{
  "arch": "vit",
  "model": "masked image model",
  "dataset": "histories of elementary cellular automata, time running down",
  "train_examples": 147500,
  "image_size": 64,
  "crop_scale_min": 1,
  "horizontal_flip": false,
  "translate": 0.06,
  "color_jitter": 0.2,
  "method": "simmim",
  "mask_ratio": 0.75,
  "loss": "l1",
  "norm": "rmsnorm",
  "norm_position": "pre",
  "activation": "gelu",
  "mlp_ratio": 4,
  "head_dim": 32,
  "fused_qkv": true,
  "bias": "none",
  "qk_norm": true,
  "parallel_block": false,
  "inner_norm": false,
  "patch_size": [8, 8],
  "conv_stem": true,
  "layers": 8,
  "width": 384,
  "positions": "learned",
  "init": "orthogonal",
  "residual_init": "zero_last",
  "optimizer": "muon",
  "muon_scale": "original",
  "lr": 0.029,
  "momentum": 0.95,
  "nesterov": true,
  "orthogonalizer": "polar_express",
  "adamw_lr_other_params": 0.0017,
  "l1_shrink": 0.003,
  "steps": 10100,
  "batch_size": 256,
  "epochs": 17.5,
  "lr_schedule": "cosine",
  "final_lr_fraction": 0,
  "warmup_steps": 500,
  "weight_decay": 0.01,
  "adamw_weight_decay_other_params": 0.01
}
Rows from block 3, named by matrix and row number. Rows with one number belong to one attention dimension. Each number is 128 + 32 x the weight over the matrix's rms, rounded and kept within 0 to 255. All counts start at 0. Numbers have three digits each.
# q: attention query, key and value (stacked) (model.blocks.3.attn.qkv.weight, 1152x384, the q third), inputs 0-47
# k: attention query, key and value (stacked) (model.blocks.3.attn.qkv.weight, 1152x384, the k third), inputs 0-47
q.49:092145129141152132115124150181125131135146134158111210125093151132127172136201139176141142120097144165147128134180140113123098108129101128078109
q.50:177135152065122143114112119128123127146128144170146103123122129122105115119124128131136129012144136129134130213128130130096128128127096123103119
q.51:128130125139197136162133132154136159161127178122135160105119076126126125123105133126118161110129135123128131112130134100109146108123123125139129
q.52:061186112110144143152125187088212109151110101151127158131125123110124118127068128091132138089145091080130144167057107122129193000146087138111128
q.53:138140153131136136119194169167150160130151123160128104159147135106095129063182170148126130111118131169099135135110068141133148114104025136135126
q.54:190025125098123115124135108153094125157119139107127160141165121161158131115128112096124128138094162146140126091153118141074133251118134113145142
q.55:121094102119208129188131123135107162113125126113131120120156123137155126158104120162073136138120133166089126181135134104108159111127140148098134
q.56:142177125175193213157213098110132125126133165188122192124133120136099107153214078117109115126122132121137125124115118096180132124134153132116135
q.57:122129105117073187083134144120123091187069129144131106144099057187115127179133116113101167114150131127169129095089139122158186147134103106112170
q.58:146129097133127108131081227102253121125151132097056129131128134000126132161094221128228077139125174128054123139079117089150142059130110005138121
q.59:129146136237158112137130139132151195116170132104112129120109179078123136126126129127129091128137070122138078113159112137154152126089138132129122
q.60:008111140132096132176134110136130127120177130137144105079114137177141101143130041145093161123128094119128074175131120083068163086160183120141126
q.61:084129079100166115119074178128133108132130083087125137152130104108153205127105254144128114129155135118085151164126187117120133127129162131117127
q.62:131116082106156098158115127122119133136101088127111158133155087099171124113086151130099120095116142133097113119130140129101126127129168079132134
q.63:126146153176223129128160125131149127119153124126137142114121128081122120133128089128123130159165135132165130134157149116092126129129161129173127
q.64:130139119128183068142184155157125139124126119125133101098112068007126142118162146117124098120134158132132144186098099127170128140215125069123162
q.65:141133158161109135118136126178139113113151123131128122192137125140063172130129139125136099199132128156129075128136087110081137119122149164158151
q.66:147137111105118131126085044116135179146124133139102138075152072084169161127062159080123140096093166095064135113230130127091145155133130120133121
q.67:118167123161197115131087189154178087000140120124058089148117165091120149082132041078181100159131180130075152124142117136070150065145107145135116
q.68:184195101128088096128115106138118132167127133124127161154136095143116160124102125089145124204083118162130098136125061108124204136186126089127130
q.69:149187100150128133091136147119137133053075139159124154125154140214129163128134121091122060141126147109055135092136137106112158116130115125152111
q.70:142090150143081026155124180127127191152130130081136129135081138101171136120130241129134176101133090096093048093130193091111109121132122190094129
q.71:126127130124147125193186141137135156138134178122120116173213117069118109128169136115098114091127146127112131103130085088156142130161130136142145
k.49:114119086130144150123068161142086162139130110159045231126149171118113168130124136196145203065117106127151129128132120144102176141129087103141112
k.50:097111129154113133131150123104124123113158156096127085091105145119136075139122189169129100145122128137125142190091184128102068108126106122128127
k.51:102113149153147094139123138130130142176129104118107136107131133114128142131100113171128143103129128111072128109110131124114120147149129061140126
k.52:059158107124091134122158065119172118127121109129107135126081118091090161131089136131157246128139128127112056171125123143106131128099111130129107
k.53:103218171133100132131156180133113144147120119217070149121076162068084102100169160127133128113140128085127149103131053146151125128110017138141111
k.54:125042104130160061116109165110104093137138118113130128128130126124197094110115125151124115151117132134102123074129169112116142125168137097123135
k.55:171115145108166105131122129076097128195112150068178132108145131126123129171115126128062122135121133126069152101127143140115137128129179136127140
k.56:125201132133134170137165034124124162118124097153122128097123140149092143164161092118137168079101131111129036122155044094136100126090134131145126
k.57:121149087109120148142148126127117031100166143163142114130105130152132095130148113103095138184107164151133111162098169079122089129112128130138192
k.58:125124128137096137139109255133131135141158097109114173132121133080114153112026103189184069118108082130088141133114233116106109118112145054148121
k.59:119104156215113085150149185115120148142128126141116148128130131128127121117108123125148149138091098122106080135141085125121139130075131174139153
k.60:136157159072138157155151147128149135117148122129165130191099143146128131134134077080101159114097076077158128143222138109223073129127122130064165
k.61:081106079132146149125112169159138144148137130122139103123127142154139137110147143191130131128131137160091132131132150128050119139135179101105147
k.62:135125149090128100159126148125176079121130118119167119134126119166117111157128136119165042127124190121102137131139143092065098064091242124113152
k.63:155158195071127124117105104115196126229133126100128116127127114137171102088060126114128132121161127144129123084166145131127109151125127146104141
k.64:159134119126166130168128136144107128142117128126104146125208128128118107070133171128102105121137146154140096206129071124160157131255146079130137
k.65:130132129127132150145119011129121157127132155139189124130158125116100149130129128146133140127128212158121112075128125100100155127126142187162122
k.66:129116107188149009125126106129145134128100135131071126120106144123089109132133135080110158123083206095144139231127035105145134101159124105126126
k.67:115143128116192131211097233128137117123131142155122102143138096093134135125110128108196077123106109117090123119133129067052124138037119132066135
k.68:084123148094132132107202124126145047165129128128114130134109116224129128106128158125114146110131125118125128120123129165130127154140187125129118
k.69:123121134226134135125129137207122170165131143102075076090058129120107170152131129136147054192118135135132112149127099128130157127143128127127143
k.70:187097115139148124176092153100157136145130129129165113177121164122127154119090143119122126109089088125077113123080162075009107120154111173055163
k.71:125118164119152134134124158124113122170149133101170152082069108064132081106131122069129128154126115129119127105060131170136197118085143153133128